config.yaml
encoder_norm: "rmsnorm"
encoder_qk_norm: false
decoder_connector: "mlp"
learning_rate: 0.03
max_steps: 9900
Rows from block 2 of the text decoder of a small image captioner, named by matrix and row number. Rows with one number belong to one neuron. Each number is 128 + 32 x the weight over its row's rms, rounded and kept within 0 to 255. All counts start at 0. After the name is the row's rms in percent of the matrix's.
After each neuron's rows are labels from the 100 texts, of 14976, where the neuron reaches its highest value: "fires on" is the input token at the peak. Only what is clearly more common there than usual is listed. The data: rendered landscapes of hills, water and sky.
# fc1: MLP up (decoder.blocks.2.mlp.fc1.weight, 512x128), inputs 0-127
# fc2: MLP down (decoder.blocks.2.mlp.fc2.weight, 128x512, transposed), outputs 0-127

fc1.471 080 [ 84 143 129 154 142 115 153 144 143  82 141 121 169 120 128 148 131 141 163  90  95  76 140 158 133  89 129 130 140 123 164 218 177 129 117  99 128 161 166 114 167 117 148 135 157 128  88 140 107 176 147 160  80 155 137  93 150 116  80 197 144 124  55 122 153 132 112 186 121 142  90 180 129  69  87 169 137 135 163 160 167 146 114  92 130 119 167 134  72  38 130  83 153 100 171 170 122 133  86 115 134  83  86 183 152 104 165 107 161  67 123 136 103  97  86 125  81 153 114 105  98 150 105 141 160  89 166 152]
fc2.471 082 [189  90 100 117  99 152  67  67  92 127 131 151 159 104 152 108 153 132  84  81 158 161 142 146 101 158  88 120 154 120 161  89  66 170 106 130  92 146 103 178 127 131 101  80  69 151 171 130 118  96  81 109 169  98 110 138  93 146 124  64  88 147 144 167 123 133 154 117 116 137 136 133 133 198 133  54 149 148 146 147 158 106 160 196 157  88 132 137 152  71 150 156 115 175 109 196 117 113 153 167  73 132 130 130 138 131 124 108 181 163  91 163  99 155 131 197 114  98 142  99 165 152 103 138  88 165 125 113]
fires on: "at"; "red"; "by"

fc1.30 072 [108 158 107 134 136 152 116  79 115 121  91 141 104  72  95 113  84  99 147  93  96 101  92 150 111 149 150 105  93 169 117  99 132 106  89  82 130 133  67 110 139 149 155  96 133 111 134 142 142 166 109 125 111 163 162 118  98  72 121  84 196 140 134 102  75 170 219 104  98 125 129  99 113 147 157  51 113 152 113 102 215  87 161 159 120 124 163 138 126 139 141 111 171 162 143  77 153 128 129 122  62 122 178 154 184 185 190 148 176 116 169 120 153 123 153 101 123 172  90 133 125 185 112 171 131 149 151 115]
fc2.30 067 [101 137 125  97 105 118  96 191 120 149 127  94 147 128 127 120 164 133 156 204 158 177 140 167 137 148 139 156 174 132 141 108 111 151  93 133 186 169  81 152 118 176 199 121 117 138 125  88 160  75 143  86 145  62 111 154 100  71 149 116 111 145  60 149 130 111 116 137 130  93 123 159 137 102  87 102  77 103 142 132 149 163  95 107 149 149 107 185 127  95 111 146  72  90 139 148  62 121 117 172 171 130  69 142 143  75 133  88 169  71 126 102 180 129  98 161 130 142 177  74 113 150  72 170 115 168 131 143]
fires on: "under"; "in"

fc1.80 054 [100 161  90 141 161  78 122 151 124 118  72 150 175 176 106 171  91 144 118 137 114 136  91 114 110  87 162 136 159  67 123 185 120  64 116 104 124 133 172 105 104  48 139 122 178 105 145  63 159 100  89 135 115 136 147 140 135 115  78 122 126 176 100 124 116 163  86 136 140 197 127 110 162 155 173 165 137 162  70 117 189 107 124 109 127 131  96  96 158 152 128 145  88 176 168 150 144 152 115 102 158 118  72  99  85 130 107 115 149 178 132 116 116 106 140  99 109 122  45 157 160 168 130 192 145 162  73 121]
fc2.80 052 [ 51 108 179 143 107 127 143  75  98 192 139 129 147 146 112  91 165 104 180 111 151 128 146 141 126 109 100 145 161 144 134 151 156 157 130 126 111 133 106  80 158 189 101 149  66 131 151  87 124 130 120 119 134 167 158  89 124 158 134 129 176 105  70 191 142 101 153  91 113  97 114 147 162  94 118  80 142 145 220 159  88 163 173 188 115  99 136 165 147  74 122  75 132 120 132 133 134 158 109 132 141 142 131  48 156 128 109 144 138  78 134 115 106 156 101  71 109 135 118 150  68 127 193  53 135 132 162 129]
fires on: "<end>"

fc1.432 080 [140 146 153  81 106 109 107 138 116 120  58  87 120  82 126  95  96 183 129 113 112 137 176 190 127  86 120 171 139 146 173 142  89 160 119 150 140 194 183 126 211 152  80 112 172 187  80 153 134 114  80 133 157 128 139 130 124  81  87 182 124 114  97 120 147  64  87 151 125 156 103  96 120 114 106  78  87  40 164 104 131 135 115 176 120 172 107 119 174 106 117 134 123 117 169 133 141 112 119 109 113 101 129 170 141 146 119 126 220 105  88 149 108 164 158 111 129 130 165 150  85 155 112 114 167 143 154 121]
fc2.432 081 [141  78 105 135 142 147  81  56  92 110 149 155 145 122 105 172 172  83 108 176 134 138 118 119 132 119 138 176 120 151 141  80 167 158 124 128 139 145 138 102  91 139 175 136 146  54 154 103 149 121 106 125 129  88 153 107 136 165 125 131 139 186 156 117 154 119 127 149 133 140 111 120 169 108 104 109 160 170  79 160 160  82 140 133 115  36 168 113  44 138 149 124 178 116 121 193 106 137 130 222 180 117 125 110 110  57  81 183 182 127  91 128 123 139 111 136 132  97 141 113 149 105  45 117 108 116 114 146]
fires on: "at"

fc1.309 103 [130 146 107 168 164 119 133  93 119 104 151  93  76 117 106 140  84 130 144  89 107 107  70  99 104 138 137 141  94 104 101 159  96 148 123 150  93 116 132 109  59 162 149 122  50 153  82 138 162 103  87 142 149  82 199 146 182 157 139 134 111 107 151  58  79 162 162 146 142 150 135 125 154 183 127 149 137 111 141 117  80 125 167 150 113 121 120 101 118 109  82 113 193 157 115 155 149  96 146 122 111 111 145 176 107 145  99 188 142 162 198  99  75 188  90 119  80 101 157 170 157  83 138 156 129 111 209 147]
fc2.309 099 [140 110 181 150 111 138  90 140 119  96 113 179 125 146 177  70  96  92 145 161 167 145 103 190 193  76  73  73  76 109  79 161 121 131 107  88 123 134 134 110 146 118 137 199 105 109  77 101 129 119 111 183 133 129 100 174  75 142 177 147 130 113 125 106 143 142 115  58 106  62 132 140 174  88 158 146 139  52 170 123  82 175 151 137 151 115  96 116  97 128 143 111 161 164 162 144 161 105 117 117 121 117 135 152 149  48 187 111 147 138 119 154  87 146 107 125 140 157 147 162 123 162 119 168  99 156 114 161]
fires on: "in"

fc1.411 093 [127 124 158 148 143 134 116 176 139 138  66  93 160 158 133 117 112 104 153 117 202 162  95 103 125 120  79  65 163 108 104  86  87 123 121  87 150 142 121 135 135 129 153 173 123 149 190 126 134 101  99  93 133 162 152 156  94 164  28 127 156 188 140  80 143 131 141 132 124  93 143  96 157 119 134 151  74 128 136 115 139 155 192 123 141 139 112 158 120 105 119 129  97 175  86 140 152 173 105 113 104 144 126  82  91 108 110  83 189  54 144 121 164 135 124 128 121 182 129 166 104 125  60 225 129 171  99 100]
fc2.411 101 [160 174 112 212 147  73 158  61 112 149 182 111 131 136 137  84 117 140  93 127 116 169 112 111 138 147 118 113  92 123  95 139  99 115 195 168 109 138 128 102 162 128 174 162 119 171 114 138 111 148 126 131 142 111 137 142 150  90 169 154 100 101  98  90 145 176 108 128 114 155 107 150  76 103 145 113 146  83 184 132 164  71  94 152 116 147 151 162 111 169 164  85 101 126  75 141 122 120 154 142 142 144 143  97 109  46 144 159 127 125 126 208  67 115 175 119  89 112  98 117 135 108 207  45 150  79 130 137]
fires on: "<end>"

fc1.419 124 [186  98 149 124 138 150 108 159 125  91 143 151 154 118  74 109 112 115 143  84 149 206 132 132 159 153 141  84  27 113 160 119 128 136 122  78 104 112 173 102  86 174 175 126 109 157 158 113 169 106 138 114 138 124 170 113 138 147 132 145  90 115 103 142 141 129 121  85 134 101 125 142 148 177 160  61  74 142  86 108  46 209 146 171 198 142 173 104 107  87  99 181 109 126 104 114 131 109 120  74 152 132 185  96 135  84 130  92  96 112 155 129 113 128 170  88  96 133 107 106 147  94 144 166 100 121 170 132]
fc2.419 119 [146 129 101 117 133 150 158 148 150 119 110 163 118 156 112  92 137 138 116 140 103  60 113 121 118  95 149 143  96 126  68 152 115 208 121 142 108 119  77 171 117 104 187 157 180 102 131 130 118 126 134 129  54 102 171 115 156 133 120 208 186 145 142 143 149  92  90 108  66 153 181  80 133 174 112 145 159 138 176 113 134 128 173 118  83 161 119 155 163 138 139 140 101 159 101 119 126 198 162 149 117 120  41 131  73  93 104 106 157 130  87 150 138 129 122 155 114 163 133  43 159 124 137  73 101 139  70 104]
fires on: "<end>"; "in"

fc1.504 101 [101 161 143 164 146 161 124 181 160 152 138  92 123 127 104 225 128 113 128 160 196  82 183 156 106 152 136 155 111 120  46 164 116  93 105 146 125 149  73  79  94  92 101 158 121  74 132 133 156 143 136 140 182 165 110 165 121 111  96  99 126  88 109  75  63 120 165 139 144 130  76 101  90 153 147  90 137 129  99 175 166 103 114 139  99 128 118 128 148 132 123 100 128 152 155  60  89 109  96 129 122 152 125 153 114 100 186 144 163 105 132  75 167  97 138 181  71 146 116 185 141 120 148 158 143 110 121 191]
fc2.504 098 [142  85 147 154 189 106 161 104 119 186  81 143  87 138 149 120  39 158 175 184  92 165 138 160 103 157 161 142 183 142 146 101 103 173 171 125 190 133 167  83 142 167 130 107 125  95 153 137 145 139 162 122 102 124 124 119 112  36 165 182 131 110 123 170 110  67 119 116 138 165 107 108 182 113 114 160 148 113 140 136 143 105  97 101 157 126  73 154  89 166 162 118 181 126  99 141  74 115 124  63 108  92 113 162 117 134 132 131  95 163 115 127 147 176 105 121  97 106 143 124  78 153  97 133  57  92 138 104]
fires on: "under"

fc1.320 107 [160  73  81 116 136 135 190 155 130 143 153 127 122 116 137  80 144  76 103  98 153 186  94 107 153  83 184 152 128 167 105 151 113  92 107 101 116  81 118 140 127 134 126  86 153 118 151 166 180 153  90 156 169 151 110  50  61  96 121  88  91 138 127  76  78 156 111 147  92 162 101  99 159 116 115 123 155 131  72 111 125 148 151 144 107 133 144 114 112 218 105  91 118 131 157  62 116 154 202 182 143 113  86 142 166 118 117  83 156 110 153  91 109 152 172 158 169 121 179  94 117 132 166 149 126 151 109 158]
fc2.320 107 [114 144 109 156 178 125  71 144 105 146 117  92 168 152  88 162 141 180 160 175 100  92 113 125 158 172 182  99 146 117 166 134 124  82 137 106 155  87 108  75 140 230 110 130 102  82 146 100 120  73  83 175 120 138 147  77 134 160 102  76 174  96 203 148 110 149 132 117 107 105 161 123 173  99 166 123  94  91  93 161 157 109 165 137  76 146 128 112 153  91  95 170  90 135 123  81 118 142 105 128 173 161  96 139  60  99  92 123 122 143 157 214 117 128 146 151 122 131 110 108 108  96 151 125 146 136 154 147]
fires on: "in"; "snowy"

fc1.289 052 [130  80 114 171 119 119 135 169 109 152 169 141 149  85 100 120 122 109 142 150 166 101 144 144 106  75 142 109 114  86 145 150 148  85 130 152  91 118 124 115  93 150 120 165 120 183 113 144  71 110 122 143  80 135 179 128 158 111 114 178  67 133 140 113  76 118 109 147  98 174 120  94 100 161 129 115 120 113 145 113 147 110 167 146 144  94  78  94 136 193 108 194 124 178 103 195 144 182 176 112 120 128 170 116  73 116 125  88  62 162  51 131 101 157 134 142 176 188  66 120  75 171 140 113 112 132  82 180]
fc2.289 052 [ 86 168 182 110 104 122  97 209 140 161 140 102 144 119 178 144  79 105 162 144  99 142  68 159  81 171 121 128 156 114 159  53 122  90 137 111 132 128 104  73 145 142 111 111 132 104 165 219 133 182 165 110 153 161 121 132 123 160 117  72 164 171 120 141 101 130  83 127 149  90 161 120 153 168 104 156 103 112 118 128 147 160 140  98  79 198 109 109 143 114 133 117 144 151 146  80 166  71 117 131 121 185  87  89  98  86  86 154 153 153 188 137  93 131 137 115  72  85 153 123 134  93 130  97 129  83 160 141]
fires on: "at"; "desert"

fc1.200 120 [135  93 187 158 119 115  91 158 125 110  95  97 155 181 107 127  94  96 137  80 151 188 120 138 127  40 127  81 203 115 131 121 134 150 126 149 160 157  85 116 142 153 196 148 114 148  62 136 132  66 170 126 134 103 154 110 103 143 108 126 122 124  81 165 212 144 104 120 164 159 196  83 162 156 143  90 132  94 157  97 186  81 126 146 152 136 135 157  97 142 145 115 191 137  74 117  97  84 147 104  98 142 127 164 126 129 135 130 116 125 135  65 139 105  98 137 145 126  98 148  94  89  97 192 112 123 173 106]
fc2.200 113 [ 86  86 145 109 155 108 175 113 121 153 159 122 156 105 172  80 148  96  97 116 113 127 123 173 175 156 114 136  93 117 121 164 100 106 159  94 150 117 152 107 111 139 123 136 187 107 113  79 174 122 131  71 164 116 125 160 104 124  95 167 133 165 140 120  88 116 195 183 128 152 170 105 131  93 163 193 167 120 166 186  83  89 106 174 104 113 119 166  81 109 166  81 123 154 121 111 172 134 135 165 121 111 136 127  89 137  45 139  69 160 145 162  90  95 163 104  59 131 127 169 133  60 138 189 107  93 137 114]
fires on: "<end>"; "volcanic"

fc1.16 091 [138 142 113  76 182 128 135 139  73 162 161 112 130  61 147 134 159  42 153  66 158 120 103 115 162 116 102 131 106 121 149  92 116 152 118  95 120  95 151  85 121  68 157 114 165 166 138 174 127 137 178 162  69 107 111 137 102 145 118 121 167 102  85 125 187 170 180 165 111  86 139 116 122 177  82 132 133 135 133 151 128 123 142  77 145 145 162 182  79  91 118  47  88 117 126 114 138 182 115 125 158 105  84 175 140 112  94 153 138 141 185 114 132  86 112 136  90 177 138 106 111 143 147  96 104 193 178 143]
fc2.16 094 [109 108 125 155  96 153  59 151 129 138  98 111 135 132 102  38  92 173  67 163 164 195 110  59 136 163 104 149 146 149 106 113 129 103 130 133 130 108 158 181 115 158  91 135 118 125  92 107 130 100 124 142 116 171 129 134 113 145 129 171  91 135 173 130 156 135 125 177 115  91 137 158 147  89 103 180 176 142 179 115 138  93  91 136 106 145 210 118 150 170  93 187 123 144 174 113 109 109 142 112  75  45  86 130 139 106 148  75 117 140  92 171  69 128 180 157 118 124 185 137 159 118 115 148 153  74 129 120]
fires on: "in"